A small class-conditioned image diffusion model, trained from scratch.
Training: soap at rate 0.0047, 6100 steps, batches of 64.
Data: trained on simulated telescope pictures of galaxies, 195000 training examples.
Rows from block 12, named by matrix and row number. Rows with one number belong to one channel. Each number is 500 + 25 x the weight over its row's rms, rounded and kept within 0 to 999. All counts start at 0. Numbers have three digits each. After the name is the row's rms in percent of the matrix's.
# convs0: first 3x3 conv (model.decb.0.2.convs.0.weight, 192x192x3x3, standardized in use), inputs 100-109, a 3x3 kernel for each
# convs1: second 3x3 conv (model.decb.0.2.convs.1.weight, 192x192x3x3, standardized in use, transposed), outputs 100-109, a 3x3 kernel for each
convs0.35 097:504468490515506508507519497498512517509509494515472509490506480477540464547515481509502508500554525487506512507474516537489516475536484474507506461468510439488475494509523479497488559481542501526510446533487486491495496463441492529497481508511533513551521543564460513518
convs1.35 106:504480483508474465511532522507542482493524531535445555478511561482513517507483477485476486497553548514464513498529428495512530510527515497535518487505512504468501505486418492491467512475464527530543524497507508496486514455492506443517537487477511495484510479520524504502
convs0.36 106:525533484512533544459479530481487490475551484509508536554436470511476446519517525482469513512513477467476534530479518521534495505526534507499544490504486465511482496502507477459459483517548485479469501502504510537527511480535535505512498496530544488471476544474492476537
convs1.36 104:454500509492503499548498494513484504523485534465487518516484499473509485526519474515525536526473490458467535477481485511509488484573515521485537477470511505514460500487483509527534488460468531497497469527481549451498487534486506505490506511523551532544514482528486531474
convs0.37 097:498517516500518494494522480530514530475471493475510507514460490510512520492403471497523489500506530461506479478527504473483525506483507511489499501458483553542495504482511458498536527482490510458548512483443475521475496515472487509491521506462481499519501513507510522534
convs1.37 093:471501490535522485491472500518484511554488491484465435492466513483513502530521498470500508515493522535488464474531483527474491514504510488516478505482476514515504475486524469505517513494542493484523488483474499502512527499498539469494510468482488480489486497537518494522
convs0.38 096:472485460484498473479496490497465530493520494498481492530514493432478515449481493543498534489499484544530475479508509546478519564497486569536516580521492420475503509514490486456524506469511534488499463477494535525493540504500560507500494476517531501515521491483564498550
convs1.38 091:517517491485460468489549522524454501504523553521497493481503517508489498519515511484477476532519503477506491480495447496549474509500506521506561537549473496489464499502489474530527476470517519492491459521510523523488502548512480479514511466485514527491518531487533499490
convs0.39 095:499491488507500495513482498505486512519511482492488488500569508492433479489483506508475499542503546486484464491530510499524499508475508456474460473492477532521518544549503556504509522503443526476481533520514461489494507504489500505498486493507461493489501534472526502511
convs1.39 100:486509519484493476510536531506518497470538508480488498480523482526532497494470471503501513449488499530505505472521500448459497549439535493514461522495528513530524514544536499508536454516487510539504486452520529524527525506490515503495512484512453450485480469529524547512
convs0.40 093:489507476471489482454498461493486509475496522499475525507490531485488499533528495468523504478530523509510500516539529504509471462496481514506509502514463531504466507522499503478483486518481514534529484444506508494503467524489503489539526508524490511486538462526501516534
convs1.40 104:529499511504472516522512526484476532506473528483512540491502501494513471522476510490486481497485521503543533497481520493469525473476503465470491536551481493423491494486525526476506499501474517499492493550534534475490501484516494472495475526520485516487486551476496520494
convs0.41 103:502512536535501490491480495505540503506539521468506549480528505546527471471516519497459522491504476518472506482470481479521535532530459532508508502527518493484525505476499492533519497484525505486522500533479542469502493469514524548505528553534454482544559509535506514515
convs1.41 097:498534471525547458522476504488510510486469500544478479528482516495533510475499487543505533572488524511519525536487467527487524539543513487515525524545479521490487485470485522509513496522544544517512512484481508493477467427504572535482478528496532517522494514477464473503
convs0.42 100:502505518494531479487505508461514501489538528523520523526482552492467508539507481468510502538481525514491459516508512492465485521495526524496493488522506472490534479536521512447489517513521494481528519510504493542490500490466538469514502467533478470504501479505552479472
convs1.42 093:530511488521469530511512507505508513505477514499523516505489507518525474497472507507477480484539505501511513527496425490507461509518488488486511459517476472510496503488485497491454473459536533487471489505481478493506444518526491469533475501491511540491488458498524548479
convs0.43 106:494494494507513491504508555495499526490514486476527514512476506442509532506468525554503494496510518484537477523507489504496516491489486495476507484479478462507520475499479519541478520502510474547445505488475510464485495512497500501525526484490480493477474502518512451496
convs1.43 093:518494487499478483544471548478516532493524513466483494488496476496506522517451543471475508478476518541435478512503455462482531524500470531525531484532545490518476491481511498508512508529477497525478530475478507482475501502480513504516510501447504468485530503512512527531
convs0.44 092:525483492511497481486508505499504504503512523500489481530493478488500481515427506515508506471468495541520575524509492505510459507504503474486507476450446537471463472497526469471523535469460499502470518484505535529474504495478487497492527497510533523545514458519467481496
convs1.44 090:476493597543474454507464446521496515486486493503455512541524503476455521487537521484505457460462528525501490517508471501514507499498449520521481500508484482502490499475461481519479449519492478471448515548490511497480454483485530496490548476508505520507518541514481457452
convs0.45 105:497488475498482486517499503505490486477513497484477503464501500509521482563502506491502515473549514505487513508531512465498521491518485527478512521471445492489505496518503526472524467510547488497465532516457472493523529493494487514517509512504494525525522509502525484499
convs1.45 101:495489493481482528476537473489481552511539496526523441538502489439463469532497523475553521495505542481492469494514505516491497466455512505553498526505483542466508475532502511520494519498489475505507517500496522541495484528462492507473523544524513544480469502468509490486
convs0.46 104:470496477507453499512532506475503518529537500519518475468497487506489499516514498510500498491490549490539534508527543478465524512483485497462469551537504545553476509453488483490499527489475465522447508470553551490491473488519507483498544504483525489506518513485483535512
convs1.46 095:478512525481552483479545483534464513482526482522487476525522494560494479482539480489487517478488527491487486485489453499537506452463492516487495484495524486501504463498473479471452505503517480502499465506518495495503530499458518455521498514483523519576497492500503520472
convs0.47 104:499495548516503477512522489496494504519543460498500513520492436518476510514457475512550497486551547516504502497471512537485513493513515554529524536484448484446472493522487469486515522477467488496534452495483488511509550489489462508501501460507483490523466525492552515481
convs1.47 096:518506474505432491485454522509547505555462469512508444489524482489490532522495520488501505493501517499506525494490501509560486490547510549531505516518470494513458489487498487516483529494497488478530499502519507532534492523546500540549526495472544524495529478497421485533
convs0.48 098:519533496489516534509540488469512519505517526501486501480489494484487492536506535490474534473525508485520464489504498473493472534497499533545523533539516547473478515510544503527449456502476483474445498502493464516541496513486528511499527514506462495491524528520486522480
convs1.48 094:542493464467506507539484484515482519474487458459490505448482514529486471514488501530451524563489500495500531511509432532525531529548537547534511501424507464477464485476524508479533480467490500502526513516521524510516511496474493467494506491478508477482506518475482509504
convs0.49 096:508484521482483470502503518517498512495508517502514494498519498504481499506524495516484515508544536487526535530521501487501555482501482496519551504494500508494478503495519524459513476438510533459488560501514533504519475536516518519509481499467496551472511462513531491535
convs1.49 098:511507509470514489527493547542510489485478504521513487471482500479499504503494472483481534461490489496510489534452532466520494531462532460486503519510530469448514498462486474481482497512532476502449518450492529523514502464495522495480496472521505542540503512450548484543
convs0.50 096:505462521509479559507505543525520471535476520515523479500483497457445474521499488497481499522523522518505500491521480507473461522484495464494540494483630492473538481512503490540473480529507501455509482488518457504510519503489524508489512489478521511475532497500471531513
convs1.50 095:458512529531524508526499459495473491544519496529473516449513531536522513535502490518491463487499503507482506508496535516503533480467527512515515492520517541489505475503457489517508499513501481500503486485477473522496506509493522483523460508548507496485515501424486553465
convs0.51 101:504525499489487523527515521527513500502491547486493503537490502458451485451520517521455494441484503512513501515503500514493498491490533481486500488518522503528496481492497503547503515513501488492511486517468529498466475506479487489479514470485484503542509518544503522493
convs1.51 090:498538488515499504458523552539488531479486525516477480504498498460528558498511507526510460503498493504538490525472550511523481498509519476510503462490493494466494496459480483492512525502491513479476525494485524505490504501513480505500543483510502501503407482516450461532
convs0.52 094:501495505494479484502461483497512494507526523524520469516457521519446505518512486523499504494506483472521471527519521533482480491494521480513530503482514514465516526489496487500483517461474482542510489497486492489485498510551471565548482499523538509487504531522514539510
convs1.52 097:527524521531467541502523531486474496506465445505512514537528496475491551478519537515474530525531496506524480486560494542514490466478494515526491488554491478477439538490514512457510489486495515499505530510522508490545509512504501435455494467478450501527442512513530480474
convs0.53 087:516512486523505478491479485494551467533512500506512519465494556511520473526482485518480500487543476478482490499512484479523535502493483504499472503504496482499469472452474511502495508496474460477486460501532417517499487508499484504515501481518491531479495491538531498517
convs1.53 098:542523517503498465476505521510525488532489479504443485505507481500508531479505530492470523490489458508497484522536509491530515478492463515548512501474526559497508515510489517454505499514496510477531475500520519479538490479468492464506535513509538522482502482473502459570
convs0.54 093:510501499472492486507539557481466478494493502498503473478503540466504525504473500542511481495499499494485490511514503505494515468471494471506517458486509511503495509484480529546526510469529455447509505524433542528548468472506503513484521487495513490494547509493515511490
convs1.54 094:477480536540501532475513560488501532481460484503502524494462507466514568518497509469511478507531504509497460502521508476487551495486512517515521492455537486495514529530513500533487512531462493487443534514487505536528485515495512451497502511503484481450562533471478518486
convs0.55 089:544504496513495563479501511521474485510496514497507492477579501511488515531445502530511527531527490506506524507482541509539495573508505494497506521503467517537505516509491433493508458470477464538501481479504492499493510465501493520507504544515481506524490519528510454559
convs1.55 088:493520501442488502486498484507493537445447452507513476517496506493511546479518492479456481527519481484475509493528464518512469478463490498477452538534455485537536510506518491497521474461457510492533489505514535455512492471475481474462498526478514507506509431488521488494
convs0.56 116:496474496496494494504484490486475518496524524508530526499489466468412508551445493484520520521512482477487463483488525502490480506482470470449484515437490535482486507502530545539530507495469497513476447530479462457500492449534472526494520498506500506482499502509507495524
convs1.56 122:484489510469485502512509481520484512531502478477495504512491499491493501493466507541470510540493486498509491471535518519509506436500522499499494501522496493546493510528530498504491469529539466535505478519533526486512479519534512426543495522480476525511509474518519459526
convs0.57 098:489503535474517470498486485495523466460502478501474463466471481501487495525491481518474519497514486513476492473523503492494491486507481512503530449465550507503484506533474514508546516489481526455508546480456526499469506488508516492520508484520491470505475501476509514520
convs1.57 090:511486551491435514454454518545536485527538491559485543547503520519521500499504550498507493476504526495469474487532489470508487489521511503511523526497501490495501497524484483473474501485547559498498490521470499519512459525502519454542442519467487491517542523524491499463
convs0.58 096:443476497510495510494510480525472526457505461551485487454507535434515481493458502522464489469508553459497478506480537492513523482492497472467473516484518512489523523522536471506447450485453515456510529440489508551493523493478510491512539469488502494479498492522465483519
convs1.58 090:519500538505473510474502505524508496547463500508524489499483450459483490498450550480504533478526524495520476497529552485479527481517474493471463500512529471492509485510493550484497494481463487478497507563470526544514497502488508481490510501456456501542474510490498520506
convs0.59 091:492505506513482505501499473526507506510523486527499523493490511488517465528523548478527482501505492498503491502463512457530487492545538515493522513512499478441480517484526488494510497489500489511505436485474484417531512545490534533518505462510519512532469507510511511508
convs1.59 092:571538506503511472489493484493475433488467458482499468486508569473476486481499477498526526490510518498506518530476479516499497502474508492494489507548545472510500509520473477539485449486483493537494504517562469496520522509442535486432522485524471508480517447533483564452
convs0.60 096:480477488522511512494504496498492514498502487498506488515472450503496532475509518533511525472489504506487488480476504483444478489453495520465526458440502510465484530541435504563507487482522494497481506473485529482468527479506555507511496486496506510512499510495512488516
convs1.60 093:493509550513507492522512440514465421480488544504516517452493465482435476566541544494484469511481481490484509528500516492564512486530488514511476446531516491514496515485509462503486478484501531464459506515531513482510494531503519493500488494508473508507534551524537520507
convs0.61 088:493501489480463491488515485536516517481526540493504509498464506557464443492519499477508491444490491499514482519533565510535530521497492503505516536528520471485459495499497473510504496522554466500525487421521585542504481514492510517510521488466491488515475481471512506526
convs1.61 095:527519516509504539556476501473505542496512521480468442490548520513534493524502540507472465522541522483505519502490514502507488478560523484499454486521494467485508468463480519490499541511486517467496488552478487533515508529435495502537507488530524538515527509551486492462
convs0.62 099:539517509498501533531520522465509543508470494500499522484468540534591499503533478540491489474480517524491506522466482479486531494508527442452458503506474494444463471445496514523515524502496504472519491469526468520501486521508496464478514473506491414532495461510506502497
convs1.62 109:493478463513469488499455511505515502522537524469536526465487480471500474466531545503479473492531499502511491507552559509510492511485524466497497495496497513469475506499500508493485475518487515519493498511485484524541521498499484505500478451474535517485527491474470517490
convs0.63 099:498538519465489541479521511507519467523493531484495505541525508512525501520531502514506466497499507482444510515499485518551471474514507543502473536544484453513540496491494467527514478504550547569527462443582508412562522499489496536474517469521465541464502495519531524477
convs1.63 114:503512513454555518467460479484528516488496522499525532464522505504470553482515499490491489493477493506487461486507504524455520534514485461503508494475475478496459477482529492472498540503509500543474428596513455473492499509508546502532509456483495480468516502517480496469
convs0.64 090:498490506454485486456543510493489477460500482449475499553458470451458559457480497538537538502499544487508522470481541515488493511472503520519489472538492493519531510514487490497444506522475512544447515490477498492456536525495506523543495516526448506505502530508518491484
convs1.64 094:509443501525512527475529525530515523480492575505531490491512481519498514479491521522526521503508508471469502521512530497539510485491491511508494522501499516470521485496526503505509460487476532498479466506498542515475418481532453503517488485460495461467489479496550519477
convs0.65 095:464504513494494537500500491465517510486513520473525509510460489456549522518576462508503502510483506488498529513492480564514447507492538475473467473499494503499488491528498467460509521523552496510525500478527477516508473519503464526501505500516500503484484489522496529479
convs1.65 098:521493518466493520536521532535504520533517516515444527474484534485542554478487488526529515549495501510468483519484521504479497488528527493508475518489473505535513494474458474508542521524468464497496476517496466491502466515525499450513472492542495488483451530530472456466
convs0.66 098:485518511482517521495485515509499491535499538509538497511523491511515559495485444518502533507527486501491528493486543480520486493498515543526513512523499519472482506516490455497521488469490513503496449533538524493473530484519489502469515495505474491481552514538502530509
convs1.66 095:501514477468542516482468471501466487469512543499517498470445494493482519465499497499504537512507499497519496505528484472512507511523483513519500507529493476487492560551492485487496512477503506518514436488502503506538507481512510457505537520484526567521517507474514516481
convs0.67 069:513513536521495539504508490501494481504511531501522487516509533490478501449516523471504458514504514489505481503519504512490475492465457512521505497515517513517491463514505500532533512519507516515483510529534499511535486490500546534510546530502466485499505460470507517483
convs1.67 090:506482483463456500506476487498520485528510494507495519510518524521487512501482500459494491525515490460522519528514476492489443524488512520475474488476498501461500500506501530535471500485500484504477502508526480510478502528476481453516519508512529478486487520479487474495
convs0.68 108:523455502482503515467488503477510502494480517511555501553527506450489455513474459516524501533527505503546495520516507476496500480502516471492463471489489512457489549512478451483526491492548555524486505437476514478468517503508525478471506510485538488483467499499486553502
convs1.68 095:492496492480490501512552536518488458487490510451524495457498524496493495535531479497445513518486438482519480486505535488527515508468489501503507456510540536512488509491512472482505515476496499543469496540517516481498510488474540508534534446479497485521479476521512531530